From a checkpoint of a small class-conditioned spectrogram diffusion model.
Training: muon at rate 0.017, batches of 128.
Data: trained on struck, bounced, scraped and rolled objects made by modal synthesis, 11.3 epochs.
Rows from block 4 of a small class-conditioned spectrogram diffusion model, named by matrix and row number. Rows with one number belong to one channel. Each number is 500 + 40 x the weight over its row's rms, rounded and kept within 0 to 999. All counts start at 0. Numbers have three digits each.
After each channel's rows are labels from the 100 clips, of 14976 (inputs lightly noised), where the channel reaches its highest value: "responds to" is what is common among them. Only what is clearly more common there than usual is listed. The data: struck, bounced, scraped and rolled objects made by modal synthesis. In brackets: how many of the 100.
# convs0: first 3x3 conv (model.mid.0.convs.0.weight, 128x128x3x3, standardized in use, each kernel summed), inputs 43-85
# convs1: second 3x3 conv (model.mid.0.convs.1.weight, 128x128x3x3, standardized in use, transposed, each kernel summed), outputs 43-85

convs0.98:523449577476454488490493532523513523533484478485443460541524498564428479543486569472505500530515467486484527514502503480484492492
convs1.98:550546491539509511575540553508446461485543504439452507519533557482416506518518506498482564494463441485516477517498539513493506454
responds to: mains hum (85)

convs0.40:563511514489527457502533473533487465445502528518535518514490448579466539487527534487551433518502425512505492468451556485526494552
convs1.40:503497463541515466498553450573549547512522500486516564482499536463533403503487422524465525456549475549549541426519454503530460472
responds to: pink noise (57)

convs0.34:500557383499434527515540524546448491569501499565528463482513524490476517469447480557544386517487506555495519513494498520576503533
convs1.34:481546557522463532451586526450496491434500563481511527508501489522566488514540484463566485519536466521450424563529511481527499574
responds to: white noise (34); clamped rod (34)

convs0.125:449505460482492451542495531538518435473488483545448478496552508501453553434563497496519531493500519468504508406533479532495484472
convs1.125:476484462477539559442491502475485481557520457540500490532492482442543458431496504531575584518470497503500580476525499508472423528
responds to: small (82); one hit (60)

convs0.89:533460525466506537541501490468479537409503473527528509548492506532552531509522435444536567538548531543485473466478508537553482480
convs1.89:471462467553438463529484496529585410576476452504475478506505465488492497538461457513455469431467483563460436508431502517485476478
responds to: striker: soft (82); large (64); scraping (45)

convs0.60:562545476470467474595483506455519470427485494518504479536508532499569512476502478511528535502515465480572507500484443498463519446
convs1.60:590492475481447544553504498500460419512545501467483460544535464513456468539534543559429517538531523529476526516516480493518484421
responds to: reverberation (66); text has "room" (66); text has "reverberant" (66); small (62)

convs0.123:546454609551520513515485514526537565449498553480452488472490514483466487474532531465540576480481523516460475473498508435469495539
convs1.123:443550483482445469483458464447531522466516504467484524517527450513513518562543534487496482480525487477530476527469511503489429499
responds to: scraping (51); clipping (47); text has "clipped" (47); rubber-like damping (36)

convs0.56:509527557554520515414537490523507507467492498485513531558492482482469509525505487509524532454518529564558487522538411469511446491
convs1.56:512411473528442521514540445458500462517508460581469528593482547539499555445533491496500540471545518461525548536525558567435522463
responds to: small (87); clamped rod (39)

convs0.39:509527518510493476450465465482461504502453494440461472476585500457484522532527528579486399461523430481520522552471480506513514548
convs1.39:408557588462511478528443505508505489608455499518503463421580543548429552471475484551464492518454593460456508497527459494495559538
responds to: reverberation (52); text has "room" (52); text has "reverberant" (52)

convs0.46:571551506498517470499509455487467435535518535541471490491493588515481470520490550493478372476513525518505523547505474516543510504
convs1.46:447515461504543463518501495509509480498468434504535523480457519542455491487528513504491448530506467501564505494490557443444551545
responds to: repeated hits (49); bouncing (47)

convs0.20:512499426438455502510487522523496549577488513550546614590528574491501473521483500508439464494410469495489536549532466492498507601
convs1.20:475506521511567531468514519521509483514470514631517537558477489466524503448482528515491578471390497514524462553487518477474543522
responds to: striker: soft (81); large (61); membrane (39)

convs0.0:438504484529518477459495502415456489462483455498541473489466489531527539521466509507534585471477564491488514492548512484526576460
convs1.0:424511536507522451455554535556525562491515496558461506469477402507432491496487501488548522522436532489545438489469500491480468442
responds to: one hit (67); membrane (58)

convs0.107:420495527485557490451502496388454459500453475528433535488525493437453490511459489498493485504432551462501461489525539534549555490
convs1.107:469469554532508506512522496541531546517489517469483574420463493510462520523432400549483477498458567539542556516510522543491492477
responds to: clamped rod (51); bouncing (45)

convs0.104:514528486535545512456492522513495498487427518494462412449514509426474555441501569498527444477528533411506486493533510474551501579
convs1.104:540475546484475453479470480504555490539508538408528474397518537529524527507508469479586461392569617558560484541510530495461497556
responds to: white noise (44); rubber-like damping (37)

convs0.13:553438468465524385524487472458502485473529527506525527448423511417494459500507514505507500519519549590548476455516509479517575513
convs1.13:597500493469448422489460488550504546485556519548529525468501479548521468521527451454526475502538495469546526445502530485514436530
responds to: clamped rod (76); rubber-like damping (37)

convs0.35:436582547544531494442478546489523489513476574474482551478460533514489448548505438444530491516478484520465525456477423466509454474
convs1.35:495561492471561517497423480525526542466477536516487539561492591474472495483434471557460499514468453490402513543457497475506601455
responds to: mains hum (56); one hit (56)

convs0.49:490530394476444509566456503430491510408439527439541499505507517495498554456509468496526490450491512520521535510455484510451529530
convs1.49:566551550432528478558441499495519563495423543496516418507522560530473499550503449462461476484540476501418496497453502506468507431
responds to: rubber-like damping (53); reverberation (52); text has "reverberant" (52); text has "room" (52)

convs0.53:530442496467472492460515577496509440558545417506418577486520477459496495466456495499527496483546548512537490501540463483470539529
convs1.53:496433498479478474547524487504451457495569403496498413531506519579542570591582515533447549557552528512555536450521500559476493467
responds to: one hit (85); large (76)

convs0.99:512499515515505467402556533479463498565569487506494482520484520484510569534575544462507488546406465460508496430510501461505526507
convs1.99:423522509518514493467450513506439551517509555427511499468534551462544489439471540553539461562452542473528481493543504518536521497
responds to: steel-like damping (85)

convs0.55:508537402480505492506492457501532424506525480468533487474496526449453474521485505504481489523483470496512571542559511546508530485
convs1.55:470456456469558441526534422534554508528518502503486526506507597476556586561454537499479530505549470514499483503552490419537446497
responds to: repeated hits (53); rubber-like damping (46)

convs0.122:525473528471460508524498520534572513473466479555511524495478514488483535507457556476512490513554504519418491518402436515512531471
convs1.122:453512457503550559451480546535515529502493487553475554537526437474516473448539451507571482545528585541491480507475486536539536508
responds to: small (68); one hit (49)

convs0.115:496496488494504514497506460440539486462490558489461461455464485495540439561459475568510353508526551501491519518511459501554494478
convs1.115:455456585503470480578501560487487552434546468507503461424545524407547517474412465481463402576464503481466479474453535466500480504
responds to: membrane (43); rubber-like damping (36); clipping (26); text has "clipped" (26)

convs0.74:547526515551524538514550448539425488430524527503566546447493532482521470475449456443526524501432491528464451535519563476497533538
convs1.74:524483522500581514447511513456529522587513479499533505526537473505599524465435455485546492529501487501522478553520497438549520542
responds to: bouncing (84)

convs0.76:476450502442537543566557462518503509504495637512551528518537533433469482479448433454465495468450502499490537467476457548490493529
convs1.76:477502541477462489432508497510515532494500565472498522535487451543519475516438464581533451496557520549498460530512574530470552494
responds to: bouncing (87); rubber-like damping (50)

convs0.117:441576406496491461487478471609496458472585517530542567494456501436540549470524477465544535479475477539494545509507455536494508459
convs1.117:534547532529461430540444514533504499485560556469519536488523492505492409500488520474510415496542528509529478447561466500531471505
responds to: hard striker (78); one hit (49)

convs0.5:529503521459487518475529439462511489453515490508477525501469475457456547504552542469464460467481515512496547587498528529518429481
convs1.5:465448538549502560503526420493531536559486544544501576487493554517524625515423470518455496456533529478526413521485506425514462539
responds to: striker: soft (82); one hit (59)

convs0.9:527527495515495461499505551530468544513482508521506482467527475451480465467486539492514497440508518589485545515535500538514546568
convs1.9:574487503450433525537544481478544503444495533568554496501425549525500485492502501568488536408530481522527573469524491542462493459
responds to: one hit (58); clamped rod (36)

convs0.120:481502420445489518445545459492473490535528520499562469480493512473512531585590470554492458547462467509428475521439479459444475438
convs1.120:511505578495528535494484478500540464435498622504517499549542464546529570565466413460451493537591479495448487419487503534536448442
responds to: scraping (43)

convs0.24:460493448430508485502578515506494444505517505488502523556535511496500457441524434512531621524467482498487504457408453519500469439
convs1.24:465517455484470515436555535524531504538479529406464543495548462447489410495462500493479500494469533462489577425500445571482509448
responds to: steel-like damping (42)

convs0.4:528535570490498448519545441495457524533482554494507511514503484530454438495515540516498466500473481493492519522492523556446526507
convs1.4:510503452512489511549507516490463609519504455494496539524473455506429490525477496553507530460473433515488513454500449484524453479
responds to: medium (60); rubber-like damping (36); muffled (low-pass) (31)

convs0.88:477448500496429516561522522488492491459427487504473517531516482503560509458529448515531553497513516560449566504484467523537540526
convs1.88:464522465489468499562473412437553512522401530511510504517501520471504456495461461495567529420558468591510524487476501494520494605
responds to: white noise (72); thin (high-pass) (31); shape: clamped rod (30)

convs0.33:504512615478452493468477529462545620538433499526446534432514542460526516492537540401506462502465491552483455487460438421566528516
convs1.33:532537450514546539552520539479471457418512464549535521527538583510493540482548560550442476504454439465507499572465482503546496435
responds to: one hit (56); pink noise (26)

convs0.121:518541467466554531442499493489465464503495517493493489539561451540473481543469542566459509552530480511495487510541532507528458454
convs1.121:451479481496513511535543475533482538507500538453437448559509534505541466489447518487472567530512403500469521432477491510487462523
responds to: rubber-like damping (59)

convs0.43:493487523497423482460485456519437453497511431451513545523483541551499555586520521504551462466474481452563568560506438510465540552
convs1.43:479528480497521441548494512522525547502455588543544497554521465540466555562447509505475513511512517433528462526429524497541460539
responds to: membrane (65); steel-like damping (57)

convs0.27:554433497486518533556537472473485518508483550485481419508468537462539526462553488452490467510436531489477517461444470553462516464
convs1.27:544472560497524491358529491486469535421573492421441541574493477484511459471450499483529550578498560537514466478543564585461534493
responds to: quiet level (67); action: repeated hits (47); mains hum (36)

convs0.7:437562498561530525507519543502529510482502497539518520530547501532537538487581496513485504468480461443527510463446529545543510490
convs1.7:498611510463499518532534477457523477475531517526510489448411510446464512591497543418507471516447527439574500492440490554512473494
responds to: one hit (76); white noise (69)

convs0.116:487492438504480529469559521550530471573548566532476500501502444431460482501534585495483546562458460495466515423577486486556555474
convs1.116:528520423486528523561536528483512473440542517517528399573514502540488508528524549525530536528464443492511534503520561477505446516
responds to: string (32); clipping (26); text has "clipped" (26)

convs0.48:484486558453519527490497533495532533409450450551511459520534522484519494518501547494503449514567463540529512518426460485497525554
convs1.48:442462512553489509576489504575445585568553467503524525459476457475526463558467526461496522567584519480480482528539548430476495532
responds to: medium (84); bar (45); ring (38)

convs0.83:460527477515519516534487498482488482526445468528461467573539521453490544467545489439486571511522430476511500495500437502510512463
convs1.83:482520525427543544477522483446476511407547549454474510543462482440490467581492451462539546546527479463538515537489561603540558495
responds to: one hit (78); text has "quiet" (68); text has "noise" (62)

convs0.105:463475452501500550491509501461491485429508531503483580578522477523551484510481511464483546584577503469585473599472496461510469480
convs1.105:508472442514498434552456521566492452539508451478534477436504561496470530499487404510525420500507521505486476461457513467521515595
responds to: mains hum (85); bouncing (45)

convs0.73:533583466492556483491484499459475335426502510497478437467527431517517470510508515508490433488463511528462506486493509546534494338
convs1.73:480482553470488501466554394493499462489487504492525480508518518509485487455525535459492548477442485499480449617530517522517489481
responds to: one hit (70); white noise (42)

convs0.92:564447480468519528593532533481519525436475500519591543493560501434538494453518450445473573485506509564570541471480510536489486542
convs1.92:565480556474462543444493488488562434535485531494534522487530473518463499503503408481454480465528462568462472532469531480506516547
responds to: muffled (low-pass) (35); membrane (34)

convs0.90:563460415437575466526526486512452452433477509528528495502541502473543477427462430495537584508532538511545522461568505548527484525
convs1.90:559440557515437518455455499490549467530524603514494518468535558479519425505456410506524469473534509595457506458505515527465489518
responds to: reverberation (78); text has "room" (78); text has "reverberant" (78); one hit (54)

convs0.54:559489416469487466563433488508540555470499446461514491427548497502514523512465470557486544412557556561578558436529476513507454488
convs1.54:481438519531505433524492529506439522542492497477475428447483472464425586565517481467460430496519598520494487509459457465516516447
responds to: striker: soft (86); scraping (63); clipping (30); text has "clipped" (30)

convs0.62:513531400465468469469498440456530400466492441466478416438460484470452482511498501573500335500487484477524543532542522564494517531
convs1.62:567502473501475435616518512501543506530511486462546477528473570488458505568508506480524531476607482454475481430517546553502536478
responds to: bouncing (92); rubber-like damping (53)

convs0.95:517478548544494495454441445464475410415462436505489484514457462525545585475536493493539705533544538549506536516506476465494495438
convs1.95:440497576583508534472469489537551554447442484509489490514516505512454473440478549486559547473454480494565529448498500569534489604
responds to: wood-like damping (47); membrane (41); action: scraping (41)

convs0.17:531433462473505524503493481470561526577523463449514449506508596441483472447523482445478404507461472444576507475517484510526509568
convs1.17:497506500479442526495532553565506564504429476473455483509498446561513488449509424488486469534510478491414457498492517510497467553
responds to: reverberation (52); steel-like damping (49); string (38)

convs0.58:547526496490591530521461497520533487513534535516483491484539518533462510546508485542520369511556530517509550542540468421478383550
convs1.58:523472442486507505521440514475451478503512483464465519482461548463494515524535380480491532501543489533490581541538498486477536547
responds to: small (68); clamped rod (39)

convs0.38:561548334492450508484503461494450444491456475478486468494431523515457488519476496519514432527463523521459603509529498555532539554
convs1.38:388490494453521544403491514488543427503497565536608534486536531506479541526438541496510495574559446452485464523516533537485452525
responds to: bouncing (65)

convs0.6:566467423435517476468456529524467492476528481494520504479556511460427480503505530500440461479546497514445534493563450502469527462
convs1.6:503459553537478468457509516479552482518495474550464431494523464567547535579461485485468474457486552526474448498389515456473490510
responds to: large (73); scraping (46); membrane (45)

convs0.67:457444434473405486534602476597534578456485453513515394511466557471471536456496481545484600515448414529439502516502539496561559538
convs1.67:483521501499534538503558540465551453557475475450555431488555484441537514399497559476524417445471518482427492546542441516525531516
responds to: small (75); action: bouncing (47); steel-like damping (45)

convs0.84:518475532498496470520566460490501483439457530483495472490432459420507478440456485506459531464481544484511540487584523541523519577
convs1.84:494419564475405485458493470530454531508553551486530518504449530499483523543436561550479464436528465490414443442487531460530556509
responds to: striker: soft (79); small (64)

convs0.11:493517514493478467525519440573494461517538491518537449497431515489483445532477588499510411535539517558437552547564462526542475438
convs1.11:481493443474520508502525485438481520403526550513528493494538503535500497506533579510521525504511415479507471480515530461485509482
responds to: large (73); one hit (67)

convs0.110:472481521555481479514561517571466517505477491530467507500477521523480482538496536482508407549468464485480513541454516488441508496
convs1.110:497541470568582451480484522558526537555451507421420510480542444494420504453507515475544530503516516476512523566507470514472504473
responds to: muffled (low-pass) (39)

convs0.32:570457501505425486544485498507464429477477530545512545551548512526495549507557528523461485445451425468517564472460545473520507469
convs1.32:532508446533523495460513488579469412559481470499517537466447559509526494596520450507484494460458551528541499407504414540548529527
responds to: white noise (70); quiet level (62); pink noise (30)

convs0.23:558516574511515471469454476531416516491503533519498487486471519468430633477520501487520539513465432512508544486504463398515444522
convs1.23:508527521490527491438424532542495589473497419494437515509420435548596489475552522457487466570524444515489479425525511426400499553
responds to: bouncing (45)

convs0.68:490461528517422560503547446565534469425530526485475499476527492474465550486478538556546396552516481487462542472519497505500517500
convs1.68:498508502504563519588538502512556452463458480491542435465481544493488533526597503470555483490441541522459450509483512511550597482
responds to: bouncing (52); steel-like damping (47); material: glass (36)

convs0.97:468547527431534498445547541444531512548471507494486549510523524510446495552507532524463412450514457454546540526444459512507484516
convs1.97:435471489502490510476398458515498501506465534450447518498486553471478516484493422455495516522485521478574539555536512487516525478
responds to: clamped rod (30); mains hum (25)

convs0.42:548496418450531437459465528527397431527460447489512494523510467471517540483475476476571519527535506546460510403410490478484513549
convs1.42:469529511584475468489456503601560466503430554558490534499536487539545422421435489550460469526485534517432532466493438531437530496
responds to: steel-like damping (38); membrane (34)

convs0.109:580532454509463481471386544588512532549451436470498540471550498512537503543453469529535537533523529487468530527510465475523548463
convs1.109:532546512428461479520460491461472493480583471498466478431555534489537529539504501453533515499477542558574478530521535560497445450
responds to: hard striker (83); scraping (43)

convs0.25:542462526498517557499508499480442454436462496481437447501486478511499523440584502495524437528547523525537502476488485525514515434
convs1.25:514498513548470528441581469512527459468478493465461535496488497491504487459559508500505556513499528567491460523514539542512485505
responds to: pink noise (55); scraping (47); shape: clamped rod (35)

convs0.37:494569522521521475518511543547478488505476492532472488504511504497505533474445439478531492472431455494480490478472534499515557524
convs1.37:529588473492545486474439452584486494501519456488505543451559528502476504483505599504469508538454537528490549541498479514497474541
responds to: thin (high-pass) (77); action: one hit (48); white noise (37)

convs0.112:523496583474477501454558449378475579525464466535489555477450495470462527482483499523516485536427495467514480491462440483536512525
convs1.112:499533504519486575441454521485430521455517530497529514452532431462480530525482554442452491561560510480477496547508539467545517506
responds to: hard striker (78); one hit (75)

convs0.45:465530454441473538552455517467478466526495467512517466560476540518557556487510507519619398506453481446513498459459534504546481478
convs1.45:516548474505461566507540504511396479563496476514507522537464575428492442560501505472455541467453518524457522445520401527567504534
responds to: reverberation (54); text has "reverberant" (54); text has "room" (54); rumble (52)

convs0.26:493446417370561507456557415486506486516489476491515453472502524470442490493540490494530462492503492532503528489506455530475457585
convs1.26:479485489497431455522507470494526461548482475408462470458521498513526499496440397456455471539544457509470555449483481472464529552
responds to: steel-like damping (47); mains hum (38)

convs0.41:509559531533524451501491431527456396513492474443474432513510508475475538493546513554503443516450482468485581537473464466521542521
convs1.41:502549482490555492539451495524575436490529514562504470521632461535432574512493564614510522496436565479498472516552572508565481476
responds to: square plate (29)